config.toml
model = "image classifier"
train_examples = 36250
image_size = 24
horizontal_flip = false
depths = [6, 6]
stem = "deep"
optimizer = "adamw"
beta1 = 0.95
beta2 = 0.999
ema_decay = 0.995
max_steps = 10600
batch_size = 512
lr_schedule = "constant"
Rows from block 4 of a small image classifier, named by matrix and row number. Rows with one number belong to one channel. Each number is 128 + 32 x the weight over its row's rms, rounded and kept within 0 to 255. All counts start at 0.
After each channel's rows are labels from the 100 images, of 14848, where the channel reaches its highest value: "patch colour" is the nearest of a few named colours to the mean colour under the peak. Only what is clearly more common there than usual is listed. The data: rendered roads seen from a driver's seat, with toy cars, trees and houses. In brackets: how many of the 100, against the usual share in percent.
# convs1: first pointwise conv (model.blocks.4.convs.1.weight, 96x96x1x1), inputs 0-95
# convs3: second pointwise conv (model.blocks.4.convs.3.weight, 96x96x1x1, transposed), outputs 0-95

convs1.35 [105 110 148  30 131  96 147 201 141 102 115 136 162  95  73 127 126 139 125 124 155 159  85 125 139 116 130 156 141 141 174 142 144 152 141  87 121 156 143 161  97 137 141 149 140 126 119 139 109 127 184 166 134 175 129 133  89  84  33 150 129 146  69 153 120 143 134 115 122 133  87  49 185 143 117 101 178 144 131  88 156 132 121 150  95  96 108 134  85 148 129 101 104  64  47 106]
convs3.35 [133 145 109 142 169  92 135 148 146 133 102  64 176 212 159 143 151 142 126 159 130 125 141  76 142 111 184  63 138  79  99 145 184  99 133 119 153 124 138 109 158  91 104 130  96 165 133 120 160  98  98 153 137 133 146 114 127 145 127 112 145 125  99 135 164 176 109 145 129 111  24  69  91 150 189 158 164 174  90 162 169 144 132 163 149 149 110 135 183  88 127 158 176 165 127  93]
patch colour: black (41 vs 11.7)

convs1.56 [184 105 124 109 108 136  97 172 136 127 135 117 122  89 179  99 109 175 106 140 101  29 127 188 107 132  79  90 119 160 210 156 128 144 117 201 141 109 177 105 105 147 122  95 148 118 103 198 173 155 139 159 192  87 125 128 182  89  80 133 195 125 146 118 125 126  70 148 135 133 136 131 162 108 120 117 129 155 134 140 162 166 125  90 140 109 125 100 139 141 135 113 134 116 153 188]
convs3.56 [134 185 139  98 178 167  89 154 145 165 132 123 153 192 127 151 132 142  94 101 124 100 146 120 173 215  71 111  99 130 137 105 126 170 139 176 129 126 228 142 119 166 142 147 149 141  73 142 112  83 180 116 109 115 170 173  75 132 113 141 168 143 149 156 156 101 141 108 103 106  96  90 126 151 120 113 113 129 142 119  71 146 195 148 129 116 102 178  79  88 164 162 157 104 115 120]
patch colour: green (39 vs 3.3); black (36 vs 11.7)

convs1.30 [171 214 143  64 138 108 184 125 111 118 201 123 159 142 173 106  92 119 145 149 138 173 125 125 187 117 130 145 129  71 137 126 102 152 117 122 120 136 102 130  94  85 155 115 115 171 127 132 147 158 130  91  81 149 135 124  76 158  63 120 143 109  41 139 137 136 138 164 110 157 154  93 153 134 172 154 166 124  59 119 144 133 140 156 105  67  77 164 118 175 112  99 124 122  70 136]
convs3.30 [135 131 145 126 143 133 147 102 112 151 157 169 108  88 106 122  88 104 112 161 126 137 163 140 118 154 132 211 166 106 165 102 117 181 136 171 197 163 135 137 127 138 131 110 155 146  99 183 125 149  92 116 195 102 157 153  89 166 219 143 170 163 171 202 175 102 182  97  94 144 144 117 126 160 135 151 118  94 104 109  95 131 143  73 139 105 146 169 116  95  60 121 151  92 145 113]
patch colour: brown (91 vs 33.1)

convs1.43 [ 60 102 121 131 137 105 184 144 152 111  42 131 112 100 126 134 100 118 146 122 166 120 101 127  82 140 171 147 136 159 179 115 163 104 118 130 182 133 201 137 120 193 139  84 134 141  93  73  58 151 200 147 109 188 121 187  95 138 110 123 178 146 134 157 136 125 181 121 145 109 100 141 144 120 146 157 130 135 158 140 163 117 129 148 125 154 119  96 179 120 156  87  98  50 128 135]
convs3.43 [117  82  54 106 111 130 138 157 117  80  69 159  95 136 156 124 119 145 141 159 118 101 164  88 102 101 142 156 166 131  88 176  96  93 100  88 131 141 114 104 160 137 131 132  94 117 165 124  57 123 183 146 165  75 141  90 130 124 137 131 139  81 148 116 101 174  85  88  78 129 156 170 144 174  90 174 179 103 131 168 152  86 118 153  80 137 148 144  62 127  96 132  71 188 131 127]
patch colour: brown (86 vs 33.1)

convs1.85 [105 151 112 123 130 138 161 229 115 113 170  86 140 112 165 134  95 156 149 116  71  88 169 180 106 115 109 117 143  68 137 147 114 153 148 176  65 143 115 130 129 121 149 145 126 152 125 192 132 130 183 134 164 150  96 197 108  95 181 148 181 129 139 119 112 115 107  93 127 153 136 149 163  91 123  82 106 168 122 120 135 130 125 127 125 131 144 150  79 125 130  23 105  76 146 181]
convs3.85 [134 109 129 119 106 108 108 119  88 163 113 115 138 207 122 140 125  97 158 139  90 113  91  81 124 144 164 141  99  71 157 123  97  48 122  82 147 121 113 114 140 154  95 142 173 138  90 205  60 154 130  91 127 157  80  69 158 134 170  46 127 157 116  82 136 139 116 101 128 138  90 143 133 205  56  86 144 151 111 138  99 121 146 145 159 152 135 160  73 133 147 149 120 136 136 132]
patch colour: green (68 vs 3.3)

convs1.57 [134 104 121 135 137 122 121   0 134 136 137 110 148 106 103 135 213  96 133 129 133  89 132 102  89 137 113 145 116  98 145 175  86 101 127  82 128 128  81 126 190 167  92  67  94 136 113 146 159 122  98 138 142 131 239 120 136 120 106 121 129 119 145 161 135  95 120  58 102 129 107 111 112 124 147 118  61 127 123 135 102 120 142 108 174  81 138 114 160 113 117 158 118 154 130 153]
convs3.57 [ 92 104 124  99  59  90  96 154 103  89 114 105 180 103  79 143  86 159  84  86  96  80 106  92 131 132 133  94 109  80 150 126 143  99  74 113  97 117 101  98 113 100 111 108  90 163  75  81  79 104 119  71 108 109 113 111 124  87 122  77  97  90 115 113 132 110  90  98  97  87 105  92 111 112  97 142 121 112  99  86 118  52 152 112 104 108  69 129 109  77 126 169 153  76  94 122]
patch colour: grey (70 vs 23.1)

convs1.81 [164 172 112 139 148 179 118 137 159  84 117 134 103 167 163  59 162 128 111 160 142  38 115 118 118 126 151 106 102 119 162 138 179 155 161 133 161 109  63 157 145 175 118 111 139 142 112 154 157 148 130 155 168  62 141  94 118 112 154 172 251 114 109 135 123 150 125  80 154 107 145 150  58 154 171 145 179 124 132 148 170 115 126 149 102 160 154 117 102 105 155 126 134 135 153 126]
convs3.81 [144 102 109 126 125  91 131 113 115 126  99 109 133  93 123 138 132 152  89 114  91 140 108 120  90 103 159  56  82  64 105 135  76  89 121  49  58 179 114 126 106 123  70 117  60 116 118  88 102  97  58 114 114 126  75  98 109  73 112 114 118  96 139  72  94 131  93 128 139  74 112 113  77  73 160 103  86 109  81 130 123 123 119 133 109  95 146  97 101 114 104 121  83 133 103  91]
patch colour: green (36 vs 3.3)

convs1.3 [186  99 166 225 134 110 118 115 133 146 143 151 178 143  95 124 163 161 130 113 144  93 148 139 160 125 154  83 123 125 162  73  80 125 131 135  70 100 139 117 140 102  58 110  91 122 140 108 170 159 113 147 128  68 186 125 129 103 142 152 151 155  80 115 141 126 149 160 114 100 101 145 110 106 130 118 129 135  91 116 183 151 143 166 165  97 121  97 201 117 157 167 123 238 119 146]
convs3.3 [162 180 108 117 144 126 114 131 145 172  99 127  84  52 152 143  38 110 120  52 139 121 137 123 138  57 159  86 133 144 105  71  82 164 146 156 142 158 135 135 106  95 156 145 133 141 135 125 133 113 171 165 150 113 115 168  52 113 145 212 164 114 137 142  92  21 150 106 122 139 118 112  98 123 164  95 106 106  75 114 139 123 153 136 128 161 129 137 137 119 120 150 121 161 124 115]
patch colour: grey (72 vs 23.1)

convs1.12 [115 162 124  98 134 123 173 196 118 132 119 116 197  48 110 115 103 139 120 128 117 126 138 166 174 131 113 224 133 177 205 136 100 111 129 129  97 166 135 135  83 124 150 124 135 143 109  68 135 109 165 131 124  65  69 155 100 110  69 158 175 130  66 110 123 148 169  98 122 132 176 188 165 137 113 114 119 155 164 110 136 158 105 118  93 139 133 117  99 127 145 108 103  78  89 134]
convs3.12 [135 114 169 125 163 112 137 117 148 156 188 116 152  98 134 158 166 124 151 108 128 147 134 110 193 161  99 133 127 226 178 122 150 131 134 178 100 113 131 159 146 134 124 145  95 122 167 180 167 134 194 124  84 135 153 114 129 126 125 101 162 108  94 199  69 150 101 123  96 108  86 111 149 117 139 152  81 119 167  86 122 178 153 126 100 216 120 158  58 116 162 134 159  82 144 147]
patch colour: green (64 vs 3.3)

convs1.2 [141 192  70 100 149  70 110 160 188 166 150 127 124 114 246 135 100 148 160 120 146 170 113 140 133 113 100 101 159 196 114 129 167 150 100 134 126 153 117 143 103 131  82 116 126  99 142  86  68 121  99 158 124 196 105  91  90 101 115 131 117 103 136 107 129 117 110  71 135 164 114  79 146 181 147  93 105  91 125 134  96 181 105  76 116 100 144 139 120 190 133 118 128 130 152 143]
convs3.2 [141 146 127 153 118  85 119 112 153 110 171 209  76 142 102  66 164 184 142 147 127 130 112 175 129 109 130 112 138  51 138 158 159  77 125 123  66 130  54 121 145 101 130 146  25 116 138  89 144 147 187 156 129 103 174 120 175 107 133 204 184 115 162 128 121 149 151  86 121 109 122 136 133 131 131 139 136  91 106 124 126 126  99 147 138 164 115 151 109 127  59 133 154 163 122 130]
patch colour: brown (65 vs 33.1)

convs1.94 [139 112 109 115 138 122 137 216 144 155  85  85 128 119 135 135 123 161 155 139 126 113 101 121 119 139 109 174 131 146 134 166 122  82 134 139 145 125 154 118  67 146  98 199 170 116 133 156 141 102 175  94 136 154  39 181  70 102  55 109 149 153 177 137 111 110  94 139 155 113 152 146 119 119 101 122  97 127 146 143 155  95 111 132  62 129 105 168 163 105 137  63 114  49  61 103]
convs3.94 [ 95 100 159  89  85 166 123 142 129 136  80 103 151  75 129 133 130 162 141  63 143 124 160 174 138  99  44 132 168 170 152 108 116 146 132 145 125 153 118 116 165 195 172  95 110 120 143 154  94 167 176 143 113 112  74  38 172 108 117 170 118 139 101 134  90 102 101  94 110 129 188 151 142 126 107 160 107 105 137 113 145 130 127  86 117 164 175  77 145 216 109 133 116 148 123 105]
patch colour: black (39 vs 11.7)

convs1.92 [ 28 148 115 181 116 111 165 109 134 110  70 151 163 110 118 160  89 132  92 116 111 120 108 100  77 176 165  90 161 148 175 178 148 121 145  99 150 149 109 168  94 104 126  60 119 137  58 139 131 142 123  89 138 122 108 168 173 125 114  69 165 123 220 129 129 176  90 134 114  87 123 126  92 162 158 147 162 154 190 127 122 107  99 133 147 122 119 155 171 158 134 117 139 145 139 105]
convs3.92 [ 56 122 130 127 148 142 106  98 106  79  66 127 138 118 130 145 147 123 128  47 119 110 109 133  92 127  98 139  96  89  99 113 133 108 169 132 134 102  66 185 190  76 130  85 133 163 120  75 105  99 190 117 111 156 107  95  96 120 192  94 149  93  81 184 146 172 127 157  61 176 138 139  91 143 110 152 135 119 111 113 104 136 111 132  71 185 143 153 104 169 143 144 152 101 121 158]
patch colour: brown (88 vs 33.1)